Rows from block 3, named by matrix and row number. Rows with one number belong to one channel. Each number is 500 + 50 x the weight over its row's rms, rounded and kept within 0 to 999. All counts start at 0. Numbers have three digits each.
# convs0: first 3x3 conv (model.mid.1.convs.0.weight, 256x256x3x3), inputs 10-19, a 3x3 kernel for each
# convs1: second 3x3 conv (model.mid.1.convs.1.weight, 256x256x3x3, transposed), outputs 10-19, a 3x3 kernel for each
convs0.23:486412453544455474501405404471481488462475458422477429591548525475458498407454470512481555502485485430503497500494478471474474510520520485445456532520532466448499493542520528521532440460541478490508508478435551499456541503464493466491469436447482490519432473476490494416
convs1.23:548492440548510512440464464571560626559524560561508566451443455479517537461458514500493463487519517449531524462441484507526545434449559454523524487476464531541544514481437457481450421460430541524570495472482545464498571609581497552516439493470500530551506523575510545641
convs0.24:527541552484485476502437416523474475510498463473504538470409544515525494445454440576508461485441493474405520535529512500515526467527594491409513517488521547549490425478379456445410554543557584496429472516511424454463495461461541544536523521547499492509467512540481488448
convs1.24:529489440550560474520436479576450403478450522516545551523516498535528532445526530475523641538477560512470489476461473461467467463455421472442417513509530563537513528461505544522569517450432480446549482510605450471566560558396554533539524595541478495456442505505517547586
convs0.25:511497503482516512467530496669436429460467374458470445484483505434493522447435486528547525449437456530469466548555504493521519499518517591610527468507569503536518550502503513525478503493431486516302486442404518490465482478506517427422526503514534531489554552541524517499
convs1.25:464469546524567487556471461538559370559597448526474569515433559530543515501534505558552524518470524526480545528486483468483489462452499496499489481437396536454488462455453499571528501527583556511478595465519537546491512544523453463510574501500448421506447493436569526524
convs0.26:580559573489451470456462487427619522508547463456474509294436581439483487526541477602516447499549469459507533538482494550510534480519547562494431540478443518514447462473559445462588515496453490535526478503411484472446501509506562575508580546532452509558474530496429432416
convs1.26:544501451510486491352430513434406450441478514515483487591564419448431480476504509534614538442484532490459456544557408525481389486484518473522436514480477491571475435548469564479481594580588579599476555521490510538573379460520487422436524553535577498506477528525482511454
convs0.27:485483470498526485524487474505499483478467484550428574434450481550525496538500582513473518545506509532474490497516517434442457526501449476481466412430426503507502440540583272503558185291396511518509522500546559446434517508488495513501487474545503485493500512481484508470
convs1.27:528557527376478477497455466386463440465560538463568529551445408586509536522465501531517471475496404468402423578490571474435505536562539401579498477587539456550502506398456473446458515470499487483608473475524559514516529577589467502568530434406485497437523559534473572546
convs0.28:543511544514516485512517499433575534438517552449487514441463445461483448565504516492529456554525469466550549493511558472471517535509520477467454481445507464444435528519545623507558479437442487512509486491507537558485541558565522497484572569555577562559520547510364383386
convs1.28:480559461461470446504515591381481510452478576496453565502531585498522540501538582527546519430514543575536575544497478524541516487521581388444437502455515459499491446580457466494464492552523453521368471514482459465471501501475516557508507533566616610536540499476484502468
convs0.29:491436521496444528463471493604657583513537524505476481415546415546492467483491452482352574516544550510854392427466582467501548448439471548539468504520453526432514481528499515494494474457495452571447551558560464453553529417478528495483505495492482529543499449507490518517
convs1.29:564604570512523518452432505503536465475453451436464461554542540484520512447383489527420486488438469516465414592485568516525565546573550468625518474513551455502474470659529555567498533501484516495501460458451497466489491431504512436542537466523505486607539458484540540564
convs0.30:404421497409447533544509524572572721505439525398418430506427438480471490518536511477549566531474497564462524489504529547535532455489481509507478514499388454481463526485509492487520475423490510490490438452496526437420464461504547609554463511552466441461526527509472442473
convs1.30:551511570541484586440443414461552430479533541524512569480476493545475508466507493523437650478426568496469537596512539535506489451476437588522439486419392499474519521562466488498465487527503598529574636575517510504408490553531604479494600558616495478570455439539454445508
convs0.31:468447412493504491424488518367526523464601533453492434461515529531517463525529405494475493528514471495567555614614599558521509439398431571504535486460550539514525482565502480486434513486450457411376435390425437449474398456472457495518482506553486504578501559570474486470
convs1.31:437423422544469453448442485457536494469552492431457451493517429561625513475581498508520506511490499507499539506541372432521419470479450521428442561485567457394504619596444651535438629547493504514419522522474514498534380416368497496465542507495582612509520442420501484513
convs0.32:432459512422470486429471489469488430503492531498457451509498473491458433503463408469491512478487516609591545493477484496498522460499528536515521531535500529498466431427461431440470455481516432477533453504546476475460595512491569510483488473433481491448436512444381456402
convs1.32:462462535409440493522556590498514513495498457407492469530517419450454429412424405482512499505565525474551549344409428440487510465493522475456488526491510443418451431435449477515501563590584404495469432529507419459433446496432517519489542535526533495515530472459505454410
convs0.33:497540587523476458512483423493449503445533520513531552471493546523497551436436547495527507493494529479436510497493482532532501550496460452492424500525428473542534406431536378307565388364523551459535454491480443586566421454469620610559630540419488460536467429415444461487
convs1.33:519458492489511591495490559477443540523465580547505494487464478535489530537464464543616559423491477481478443517401506529559569519478480508475430467521525539590491507518585473560581421468541552514517434514509548509533489475541497488510484451439436428491505459487488522424
convs0.34:543480492546478480571538543506540618518517517501525471476490492534494512537529539461503495475487466487504513709718647558610518535598535457435407412413381402430447522464482475441470465429432508471562573543578557556524563570633521533570546553561530543519500509493537588534
convs1.34:476498451493511481552524487447501558439495543401427467462458447518518516549547551395451498474500519479510532535528493502494468484445392511567575481518515473519532540493482578560527530506454420456460392449487462473528510524546494499540450479520516506457477462443445438462
convs0.35:470461484474467473441440451545515507516509512519540533519493512534502514521495515536514528526517522504492503695661678582536559503485509694632602610573593594581625441468440488490462445453423487494486495496503507518550493497482521510496513509506674632681541511546535515528
convs1.35:495513486562577547477456422507508517487500502480481499490481487505486488574566571496500508518497479455408421534535502488493452517532491640664630496524522406433449522547548504532540471496489469493529405433471520553588536527507539516480450417396610588585475477494408445467
convs0.36:518439504488492535501529477427605512448477554543504563498435398475506489480541485483547484553486463521361492456541592512448489466488521551533476367457477430467434599480531524468466473542510520435427498424453499494428506554515514496480531536498464549506473521424465508408
convs1.36:566603561457532522543497518466427513491500381469539444523486559481545511493477476528492524533483432488504413629464468534455425566485438521529586569505531491490440472518424484510473518544532512453574475484403527510471402437500501528462594560518507606529435469456507515530
convs0.37:562543521526564511513512505488387433436426444440422430399451570448476431479529528573556441461419424541493530437450450505523497428467439481426421454434444479426437464447598447438563516545629473517502487527488538597505408425402493426406475442404467552545473538540411410450
convs1.37:475480449598485441551519521554622603499563574489517522518543559521505460565558555441476489512505462500486495574623570619610531601610545591586583587685644501592575429508566503565554507529488506597576478547537514522502568519460527520489535487509532581615484539558522477515
convs0.38:482456396484479397371464472402510422417459456451427546426461381541510506466434502560433573550590446493622486433536483417518422397496450537526500477496519545528521456506487440428440501526457465671528557691516542741609463523489498503498521524476470533457430556462477591513
convs1.38:492545431513416413496380503474451474495383432533417489388396521477413463642519526497499499462465419533507506435517490444434486552455547440499564411467501389575447445430550556463494486474497513471488502453499491428514434469456531526478514498535567410484500435498518562399
convs0.39:499542463517557471492516438502539682489513531604538569531456570440382408518443448526537495484419464446467463514501517474454544506514542521478568479498472506514457467474538552464499549558489609468383551449404556510421496495452508466490551505476494550599512507501503465527
convs1.39:500553491510544454463478536468403522479431435482484453604556550450500472529582476518510562504485485557466492339426532443484609546551521548527553516490543620511483562470482545401431561522515465462455487443444380460484497564504459498507468475489467539476516527427501579563
convs0.40:514504499512503494580501441393503467435511426459509557598598610421445431480513455600423618506467503540437469392458468456473504521492491496559464525585521607581565504571595573556560484541497490574504502465499506419437415437480474472498515463489328418453476536553516486458
convs1.40:514569452500582524419463428537532470538517524457493522480506578531542588394405452440536476504540456560484483496550551545546506516517487388460555454476542540510556413462499526527516514464461475552458500552513560567582563530471528516508543546514505485521530486516563567591
convs0.41:538511518519468507494469558458419464473385474654606485372430437467492426450479450478502477510502511514570525461462468422458485347432403486519521500551541500558542530532493470502500497518493588507559525521489407418423542470441508462531492484559563550568608564589579545570
convs1.41:521460511545469482483542436443536460519504482427457442484452508495502495418490470456423510479462523429423426533523527522547556497518533461399462458491509439396444584577611589504568623618588484525496452457450418431426517501515509539535496523445395451419469478450594537589
convs0.42:507550562472535521503527447542529463587565429506482415562486435504524475612557515592597650561528547463430528511431386579479422540450486564542487483435512527507578523437560397538511396561526615532504573538523442473641423432450497527579429385422460461592471486524598595642
convs1.42:488468455533539540450477479542424515512485469515458531450454541470483507481537608589597571475492459484474405573519478524510513579503562478524552541560554577511483550609571535507470551510557548508467539465494452476553488534578408472569492596631510484565482510512527477499
convs0.43:500546560519562590544548560592467393529460445568513466480494520553480549479478497492496510486494493564529534487467522457454514450459504460513481491509525432467455451512528368451496422468501548546549476520498557527519476469444500485469533529487543561579548529572512495513
convs1.43:543566532555565559498499485391384370421464484464528581437482455458509514545541554390373369468428452550506497436471461562595556572575542396527513396515512460530531440396376457449437548550551523607523503557496486484446507572536480499432494455425488521465502520482506508499
convs0.44:548480531562504528536533541435503477491481534508438509487503474499502534655595549494496735537544569564504559463508441453485424514518459497602719490574597545558556518492433536524441517454429520550490497540475516490450459453498491528477505547540506552489471479478509509517
convs1.44:418460506588574558541582573520590583511588580466494599479495463525433487505424502449470566399488562474567509534462502548465487586503527465413458551546502534510534479534411518523414514553506530494521552505513521517491513557535485505479570540582516426486533486574451458504
convs0.45:540445518546426519533451523506617567508533545562519499448465442441476491459481504519434511459394513468500480467427482495468482524501468489498465504503477560506539406531411469493462481497575529830480466583482505885448558438496485484475505519522528510439467486471431471472
convs1.45:442571543506456550508347514610660448538460555515405521543390513545392474540540573540476490546447483574492527504518510461534477505539458461584504490479520431474512529571565580512529558502526547466424545423493602484551493502495533429439480416535526463530550584530511527520
convs0.46:541494526522455489459472509655546403528482455511596546579585576542530555475419417465465529528510497505492477450475510464451487478475516508505546454490494438495435366377360388401482508443488658606520564533519562495576562503471520604530498519493448418361451459444429435481
convs1.46:584494565523513525509542536643590586560488488551472465409427475438462485439505535587486511571450454581500521554482451579539494557585574433503560544527547498490519426437423465440469536488547476510577539510520490476518514367397532510495488455462641646566537580540522496449
convs0.47:514489419485520469504499509733486609462484440514475494553468355486472414441473443461511409475580483510530547505520513479507477457513481566578645460516629496578590503496506516506476541503492508411431536481438484562419484454474505482478523550525526531575464461439542571481
convs1.47:515571486497494434531472498531521566545508483530467433513465604463512513571566502443391459554529450555542559473463405506443391492407459453472539520513536478479592523491627541413518501447513471471495543495430489490485478567577465524466468506512566465396511441421538449359
convs0.48:554446471499405426451443510546486409496520444396516477550499505482482444499521506543440535525492453563496422409480418525545544491514524429467470493450461563519565468492553500496536579519501510458508490409550468472577507513503443517504493494540493449492534511453508524487
convs1.48:552431534546529479543470463424482500566541515495492511554594544402555476445538493505528456517534485566504482563519372495510455534553526486512473516512490549483552438464497481468515446423515392606434424557504515493471405615582515568525512445586469433469490450502553463513
convs0.49:526533520504585493465519450492542441469487476499505534601460423517480563444456481419610465478701518432718478459464477478479480376414417552510572487431487533450523549509548515510531442436462516453525532540512534525457492470453494448432502506453631630604493535471433475417
convs1.49:489505493523491520563483459587530564469429449560478512472470459479436447434419496472439490436426413440459394462519473503533563559579655462475490489527501505548468534493568500469509516515503524492484526553495539499457530502515484428502489454479524509499553562542520613637
convs0.50:471454490508494472514488433463428529515436427471587604532445474548461475560587604465465491471498496504562461522491482473481449514553521543477465591498532575541551451490430533450468539474529480548554585513492781493543577534573466472516485433407452478421425439454619626652
convs1.50:528398485561458540597493498414373404499508462454546511501440427515454469546521618456449507492506521474469484484521508573549469559564466566538487530453505486459487557514494490528484489492493456483500460461456480418458417491507429466485579566541481430382522496499544544594
convs0.51:450536467409520485442484478496516517444477473361417477371548460476541502514486523498477453507522532479506482552506530461455459390447410504526498444504467407521428454440635557441640562452551450460465466494511380442494501534541445504557399461485466506499537494484500463506
convs1.51:510483481575567533504514496568535558512498529578478487475510517469474564463406554622532512508430438562516499558580589530577530448525488600525449521465494575477556481504535472551614342459510542533454595503459584460488525523559501479495413446445540506546526491542463486495
convs0.52:548543490500497515473429476501524530478475488453435414543451478552514547595563506489503473482560564479532543408440352384439390406412371463490479417457464386403439500403419461467518517574555539528558520518591550559512427416383460507488470495503523544506517525513568549521
convs1.52:394429432488486501518527547390406423426429461446441499488441454546522519512488479432480472398420443430455467540572538498505460485477436509514563427436476476448460426434438462466465401435426485489432472448388488493446553564527495493461512486464528506485531494506528452473
convs0.53:516454504476422492487447499512508495459462459499408527420426463421462520499501530571492494499451445453423456456457472453432440527503501468489516475494559535548557412432455390414382447411441505462423521473515513509509518495479591532521537511461490495508492440449553498536
convs1.53:493563489477566479457525459560521468523524504483488574443487463386454455395507557564553531565585495562552491467483470469516530495500506461472550437468540478470512444464428475496442627497458503531509491512527609560469476452484498512546595614553459458410555449448505514585
convs0.54:504498485477442455475477507505517544539555548555542518426424446498530496469473422551503626477450505475473534457438454473492531500540585544552561534544538535551569566646504521516404482475478563496521531491539491448450439401399452475496485497503515481441431463438467524492
convs1.54:445536504447505525559544509656619591527477449445474504535410455540474496536484534469476566529482519409418494464511527466492473526530522393442454434460464510507501499530372487508439502552477485568554542529569545539490555488466537486505501464489351348402472483506547506473
convs0.55:508494507534470481528492489516546394564572521523488581482524463437520453454474482497444476496423469439475514438496511478524504522522533554469525552560522446532460479498525505459623518550662465450558459526576483479542465545461492509491488474510483423378535509461547553583
convs1.55:494607544489445521572532494532431461515473466540520504580607533510459419661515518473547407493590522493468470526446498514447444524453502494529437516509457511518470468565510452483426438459489395463498448515572495563510342398530484472495549603609471422481495441447582507556
convs0.56:493488542511460534415438430461491450622574522505473617479506505512505553425416386571492485530526535494522451436494564522532599542519507476468442467422465468521435469461472468471487536554550414493573419455458389424561503540578483482380478495514479502513523521558528541475
convs1.56:502542498531491464477459490476577459482513530488467515520458501523512522495470432551463511490507564498528476503538495523382495535532509501489496440477491447555428489447359526550487483501501604663451606579499552425461423509478595537512513578543518455451464478444425533495
convs0.57:499476439513531493496503445505452424595542510515506458512453464570486425487470490512467456610557512542540530498526517530549568467486486515525452485509496471469481527465456499505491537481624550480518503496499472505468586469400477525509555490422377450484486496499543558554
convs1.57:551546542430427439512498489586560524473437502500444468482519466491544538478539603481494587563472513486481505471511527458504521436490552529505510474464495480501571549450560464437467506488458474492563573481498479449415402461524535419496517486497615573539467464496421467581
convs0.58:526528449540576562479478539438475584556563477461505531492497416520537428570510442508513545443524550527537477459453458515474460461437468546459434477454498479438501554641582476394519405412528535464521568515507543427438520462420444485495496514516446463420530520474511478465
convs1.58:541580500457484467553489484469451502494523542510540504602567559465448440540502531448511483488495546493495514535563498471497494540568527449557598479553470478548589541497483469539541446532467433527471516440503525496486469548487457496461504536532397413505428439531527521524
convs0.59:524499470519476474555512499433504460445471492444476500438488468467476544506472411470460403506420436519538475465506535490518553494459428539434419513418371540569602434416440515494536448467540526533603582558501506517513495552472490499462532537558571480305524569523501564528
convs1.59:485423469471484552494541577635547581488468447549504466481426510503437501503534568438387443417435493488512563481488420449493408467563456401438466497502550497471475398530493446516526514556537332469430407489491531506529559518503517489541538539516528510498571522555535496495
convs0.60:374438463413472428430457480519569522500516504578858483602456435487498498600450483443507478532494403578522478584503508562518490480473425522501474494518487526532490514462517458442445533542476522546499488542506317508557498529522547439465480501438455521540426498493403518498
convs1.60:474479602464511544396565474492493465519487440505513559491484424495449355435481495473449408449470564462496500514519557460510503498540519520475563494482499461436516467501507566445517609516480455434514515490531588425418563489527493442521528536464493504520502469450484591497
convs0.61:467448476437506484520576640580541427524564524477545575523607473483575467475461410447487564482560515467499432576563556477492464303363378491561499547510520538475569537433435547479488521483432517392542404397468460383495464436417499502526579579562481541469488530525540547495
convs1.61:520506547492582584442448450466418529499585600526492464516430455531518492495426372579575450509455502535554454569540574515483459430494448490580556400519519402451511486481500500550550469473573443503535531481564522493482564574503536500530522511431490492417474605555475494528
convs0.62:488495577483454508467478488465540518590478429513529497413501526506526458495531598399607506543474561487499562616502515522467440463447426475395534469529532457476417473503518481404482607498468564250542443356425486496548508471544538476528478465481398545523536488412481501482
convs1.62:566533487566509543439594491583531472452528503498449423619474482556565515475554418396497519488515581490535461495495479536487505494540545411525463505492467562510540529423501482523461596440506545512424484551490453458535473549417563512513450542515592703510603608572549532545
convs0.63:586527496515453550503498523515408537504421480514447473549429544545487539453476510526506470575485536501449471382432414455511482465506517391430422480526471448455460529502532480483470453470468540497508538505534489462444546580558519561523551515488482519495517564450535545515
convs1.63:410491489610556547489497466497525495472491502441410425414514551586509482522463455505544516469502521492553570578494470457441491476520505565573544419524568457497516513505556501497545511505515527537525546560547474458471561541574490500479452452395409482379516540479506462470
convs0.64:522530513448467482459475483487537480524524490554533506429420460449482487489567567514519517554549531503499481394377365453458468522507480576517501508498535317329359531535503527539509550564547449479456526501473482459470532527530554535508553492493629676813491510596583559540
convs1.64:462503478510553528455442464539506562540490501489466456509499532570530540518530541494539563510537493495541491517493478461463441519511478462506550512494488527516496465520577440463442431432436450551566462506525469489550506403336485466431507473455572566584474496497371404470
convs0.65:451519481460548495520569539436552552521552491570530437463393510482449563497484520492489475542545481499577514530510482535511476508446440475467478433519529461480528564541299676534212518405273473540515454551446496511423443468484515503421522509448460489491487475473474475400
convs1.65:458472496471483476542475424577454488493415433458469521468513532442543498460563583515448497531474475628554508507509487484498487511502558483419492457505554505554517365506517471535495590592625538546503525567574549475517464448532433479421468493472526570518492511508472541462
convs0.66:533491456443485483479531487530534522488493473487463448493522468522536519457509497495512473481509487414547512463451468486481456454475471540554520536528487505474500484561471494510516556557507480443493479463480477502531411443387562576584448467493474391404506521574456458450
convs1.66:504575593518500498434476534566530582493416490571490439537539536552489497527531623546528587445447499493537512515552511418542486473501457484475462508499541398464532445549654470512556528537482495558575589570545531480500574488418422441431554551605574499508531483474486509531
convs0.67:522462458515499489439452433521549528477504462475413391453455457456430490466483501499462545470467487488476464457504525509530524555569545475448441491479491445456489531510443493487462446465471531544527597545454647642471512502490478483427446505454596501537475454496530469441
convs1.67:453475502441531471456574518435498509460509528447408496533481418505496445557571474542563516441569590416551471417418424521542504478512483553574531515514547546539573499474524484443492486456482506419456461429454593496491521497506508502430435457400471533517440488519353507504
convs0.68:480497498516469513531524563412462598487486578445518558614456443496539548423489500640517458540509497559462503511459426531526482520537456513474531502510533515516507452514509516548400519475420476568515497481436535469459593536458573546497565494484524463422548467476414418376
convs1.68:454513526525497479447489395523554460476465475499431427516501469501539487580518404429498498489479662463429572503533559548564533543500520548554582528506556452489536599505508474542575472357450535489547531493525546471510479510455556497491594563565528524445520481510487521563
convs0.69:507545546402451432467466489405443475462478547523525483427411462533546439495550530562591507510519512453452499488488523538539536521505497480476509506517507460498537513522460436427576537495570506389373590542477568475475604521502548526478483471470507468484480510492475483452
convs1.69:504479504551505416416418370479522405454482462505555443448458434556554508507405534426488462601530608478498444457480489573571497543569492495526488428506522488571589465504493470494554469451399392367473481491493502461554485537532499482436564565534445452479450483486543566551
convs0.70:494507514518449471488477520500486494534471477514527531508515483512482518477464490434497424484476472534489456531530486470476481471453441328357362476449414578476455512497556494507498520518525467464509531515545498516534489443424515533540473522558402413329469505464459460439
convs1.70:520486484483456417482501484461494527428509504476510501566541535554499511526514482454501531467491492421490505518537551480537513515529474596569590566503539537518548495502526450487502494450453482501655443523661505537614535527518454448485489505522529530558529531562524542600
convs0.71:481460526541496501496502476488373431542538469471518509511391430474468558431454497477468484494487520529463564496500496489498506527543515533499530523508526446474476441409560538556539529517552505497415536559411537557481549532512455496486477467432492566516479518443529548475
convs1.71:438557486547504494560593585439520464487530438508512499457372465503468579607495474477464484506486515479437516506468531516570487500465462485479516564483583517413486433403586529502574515523510495456530463495559509450496463496494526486497471418462556576529532525522442528514
convs0.72:560514471548516531500484511358476525473507521480595663442456537535544529423423376495550519522530533463480483417441428428495563527559614560546412593535417584571506494516486483574566438495529547477510503426514546379560583546496575499431519502520439473529493549537522564553
convs1.72:589540455446508540596482500470462484491449534564453522577503513497441465451589451494352539495475501605537499517573546540518571491511542517468530498503476515492521523553559446453467466445477520497476500461487479442541416488431504503490514449400573505526562504528439398562
convs0.73:467506446498519494565531484493557506502506494485470480584526563557552490603555505397503484474535540511513574419402499505481574483477586557517577594493572449432540531419510651429528547447501478490571490506513462503550504520556456505498492510486512456396603486458598497466
convs1.73:499530430567571479596545506528466414584489496517455434478490516483485490459510528464496429487532564508518573543547474544500417578546504477470543537463501568516522424478471536503444496463430636519500508458499479423443523476540551474459527466448505413416587447401637505455
convs0.74:559484494435469486523536549517665590482406516540447550547598516487507524477465479489409485428651457425522498446455493431468527418446486473503506508486509507485449462447470500465500512468491463486495393461454521505502522519496424453555463497461394525505452498478456445497
convs1.74:522551469496499519495547532489454569496457573430467594592617448584614488510541516478483496429317492502434466441460522488445452484411466442568469435457447467440458473492519486625513534601559519423475515497562536453576541514489488490462466444535468413500480517504475456512
convs0.75:552599660427518558454500473484497548535520562486527559608567487598541531427450446526521596477544457482532473467509430482459380550495470505429459490415481568541547601509440584553454589578505412548553475552553464527529529534559478512507423416422466464516499433481417345409
convs1.75:536502473514459436425352389474434451470457464485531535591497492544526507490468456410453452487497467456496434559550554531528502514495533476580581500549564525507530475491472491540502489520474511533569469517536518504529522549583441467499413439478438441550449458546568510560
convs0.76:534509520473485487478478469494488487502498532549539571494541561472492476482489470475472553450464564457500526520527477458438411458504495491519511417405389477520508498478447557522479442451400531514541475488487490503499518490469516518522433446389662578594504478521581587640
convs1.76:500468446616525574452467424465439482493551568512523461455456504518470436472565587522494519437465513462448382536552525483517490567543530574536562567575514510500500494520537547563514581579589495534494482474422432458456449435485451482497485483461451478480513418367484487534
convs0.77:560472484504475479500469452546371455495477544488460455445418508453472481475450516532513550559544566475420478542499540554548537486489500547501491440516508442505590463381504466459481521565481566348588490574489526477470457423452554530575545523503492509515513527534535479499
convs1.77:492634564511637570535473461479535489400474551480429424523461454512554472528547533484492516450491537480511529457609482497446496541524456434512538452484603521492548429500466471485516490469518435543537597495476530473445494475481510384505566569490486542545453562454548486499
convs0.78:521474461620556499556526438532479539547543558519536574583557468440491457360409477484502572481543530483508566460495508416460483401477473496525472545534462539551468543596520507492626492479474427479539518544540566527621522520529512486425549533525475507528439496473465440455
convs1.78:404450510532522433520603475514603543452516521450494556536593575553537573622600464569589470553508510473499510504520505475517513492505416401490608591560532499491557490381456488469539508455576540488557541522528503497527468463427540407444534500489575610621549483539595468493
convs0.79:444459410430465411472493465471492519494521509463489463454495617490485548457416475521548429508526511478489402519519528546537506524519529530479543470498544413439437564449575475457590527550554501514551501519407457473394493487473505516492458474446384449470482528536419494538
convs1.79:569522548528599569532563583616490527496511525492505522488473525476440509542489534613504476506505466518563521456482443485539443517568513461492517527532617513509538473471455550563533498472525522484562517551518415463428486488557453458528439542544489501486571560486513507507
convs0.80:470512499508542558462496539419449502480496453531574477510534563511495486516464460484477483538542596484452499573546519566516514545495513468520481497540488523521526500464458559494504555491596470458457504496438512450439521539516525535504494482452519432479489461490498468481
convs1.80:467564591482568528478549469540511414534515468584511492521503555501474485511508459497509530551522523535544515526598505481525496531517500535507537549510473563484522425488551480471508478480509609511512622522484498469483520508495532527567516468466616592537551556500563532494
convs0.81:430482533481475454501477425473460553431447569495483469384493392472490536474513447538437470482471463518463557496496544484499502448477437635607566458455447494474512535496581478450571480476620592309654408429574509536462468493446526584533534507512508441503518497515478469463
convs1.81:461571564458482541448479511498518478555640452520502454537378488527470457530486533497429465460494506544487466523500504508504552499534511456529515463484472463559464540462586563555578462540539472504488549514451497505477498526472427522524569482579543578609460484541442453471
convs0.82:513569472500481493542517508584493435423511553414481504534520499540547447446471408555558466520531561541431536454464446524524543511465526447511592500471533436449526522576535478517574507507522452531390502484447542514531478546648571590494561506505508496374562516430477543566
convs1.82:462512433521479482546420475449461492546539427515540482454484605446522506495515450521426431595502497574440466485421447450489433443412442418524548402442483428519534477485528488433577495492547499504487468449487515472528581505467459526450490474442538662561511522480463447475
convs0.83:524457454511460456505435427432481578513556511527525470493441488458467528455480440556488482529517519518502508563569668526501560542522530496462542555489558499429474416475536450532562548570521459511545457513526490439386487449472458443459455466451435475435458417331497432333
convs1.83:504570501487501473551525473459579580501436410499454464448416511526490444498487439498430491523455520514410525484480400556495394527482417544452524547458476428454526505448567507465597494474517573590581516513558508454517599537520613546461520536450536525543537544518592565524
convs0.84:558546480499496473506509525530562378580537461538531431518526539474489529506488563483468459519483517509452509496484484507504487507479476516529490452491450505504445435464570455461656392448637561506445499447393492458391487582583491474483445494530503524519499511548521474491
convs1.84:556518496523484460548470481487562599450484531519522594525513492500555577471521549491458487532460499570506491494583546518573535528522552528557427547596484550566467521562508511518486502457461434439523468472416551538481508486442500488451590558455507482449490459518503463545
convs0.85:531502526481460525428475524483462476535413409531557524572595572600570528496519504481469537515475536466509496470499501502509510516496544535504501473449477460479526609543529572438437521447470435418521447458464460537447461483502460479494392395409467484456458470449485529500
convs1.85:574516624575503560610562571464423407514464368467508398572519476519503452548570419432449529452490569472518537628516532549509506551505464500473481568494470516432410436481490493481480496393409459525477462442494522446456523541482411440412471533462462531487491497484492458510
convs0.86:579505513539518521513487529541508522479507473460535522484396391508521456547519540509510549548537559489502512489511500516491438519521464583535468550490424478496509622826625586656587653485481498494476520526481434502425517515520536551531500495507572573527528585477565603611
convs1.86:456468441526472412587472484573504553512577553467523566480441508443484521527542486526481512446487450597537437540589516546563546522520519455463517494495558569544479485513491466441469363400487604566567612476507579468502474439487491504484574475534562584649519503567453482523
convs0.87:480456462524525472512547441471521510484470462483466450491491550524449467470453480524489454473467483539496569494488502487470452550505516568532493533523556483435457429521693530438578556473520534458580455485531481509430487438426488482522551576639524575596456461563520486545
convs1.87:526453448494473384501473472441474552447516516495530441446554557489493499468482637449530520520553530445441465474468392510533487569530430529451510473494589518477482510510400541486471425496443531518523495479472528550458423443491479472390523508553434515535382446462473434608
convs0.88:474479516466457488522527556498564537433476495469472509397473474453492523537517520440454478489498542565513550489490478457486508418479500541550564545552544522511531506531516506552518491492475543554499432458478523540513446423438522500509527527504436448450441449505523508519
convs1.88:481518574467469521500442475538503483442471502475494502490423471513472438594559494491527464514539489511516524454506466442470457485512514344392456379407445455473528481515552434396451467392436472561613475508525445454460521522433519459451568502542645594646714611615626548555
convs0.89:480581634508512527516520475538578485470456438475449464428514475464514430519542472552519455509540507497477509519457472516478494500504552554436395534428509511497586424476413472469434455495404681465617612518629559454484566500460484500486532535503742527609521443484492501540
convs1.89:496505500418440470397466544517478464489435490518456545652518555541449489523514516590574457503525414466493369491462527483515529474566554404456489444464451497495448551434439506481388563560450538492497548470482518506517358442472506462500571527563557590531480538435479446375
convs0.90:510465459486445487533540510433451534427548587459489474633620438574537486447442485488502456461479549500512508449443476457476486479479501487492463414496499385495537494479549540520547484491487509501489444492444434478540491487485498497466497455469650615628560525636534514527
convs1.90:547558541448456500517524534511463457503530542487491474415455400434522515537522480555525505625538550515547569421496453546593569532587526507485583498506553447488536491430444437464454475502527527537541539523493515466396548486481522544514565513462570558528468467456531521508
convs0.91:585565586519520539517531520365413401442468458524493451424435520484507568492553546475536544566531564547527545504495498483489543494509522563536622492465531577479507396428507474500499512503481577572666549490467529462422563545507520524534514530528553537531513513493594604561
convs1.91:463452492561511519533506504452450479501478499517588571484466446424441480508510565352368378427474465572560525564597569463482466527530426607547475501479483558556578497579439502481452473476498427471404564572537531529562527485504592545510589546502544491502564490493580521476
convs0.92:434421459479421450517493486481532569442497528530543589404392450524490491536490488463566478464592417433496466479499523501486511484545581537586517448460474550506537470451608479499718472463538590494483496446454489511494516427410499461453479472469485438442475471441426480496
convs1.92:488490498519577551577563493403444400428460416520469476547451432464501566431481558491507571498435503560516528649627498583558529519559529599604609544560533527569532495460527488471516524488537521533553529512555494537581556529500508540559442491479571491462517516437577568540
convs0.93:497525582490491536522506517504490443533489444367593371462413506552551475447494487493527467512474538464324487526477518502558538516545525523510530499467517538576520403520584434457485484496486420509498558555523604432529555537528467491582485453452582560529413427377596516538
convs1.93:528463478434488436449496419525497442546608532534525536522481507481542455490581547532497534490476481473506501469446526519559485521495493471494475458464509461374541476457549454465584590459452568478449548545529485493541474486510420504515497582407427512366513487456487438448
convs0.94:553545468543550471522533474560477469540542513642548460464546550526551504519602558508580509490536483499524483366479541346476535477544570517565550523549516475504490547454509502426485533469488428421488492407471429545454503448459533492536427429531593572538516449440524503507
convs1.94:470462530546486436511510580592531569485411513497468526574521500509537512513539561484471450551540539611591607581556440547567537478476534400510592468503598461460511495519473495538531377445414540475511534554581474512533585511521524430455515480526446449479425477441453483407
convs0.95:516507521505466511458479475432441465483544534521522539655618588532527580503493513514566581414523572494470435478438459408418448470518513541557520540512458622564556441493548506435463488396365506455458535540521469502530446508524446447442465481478531493500443469519526516500
convs1.95:505544454529581474572577528476413469476462491527500539577531496603542492524510468499445493513467553446506529552502516542484540460433491433398410431411466408422505488570562548576553543562548498489443475521492460490441584621525460480432408395380469451507520528478492501512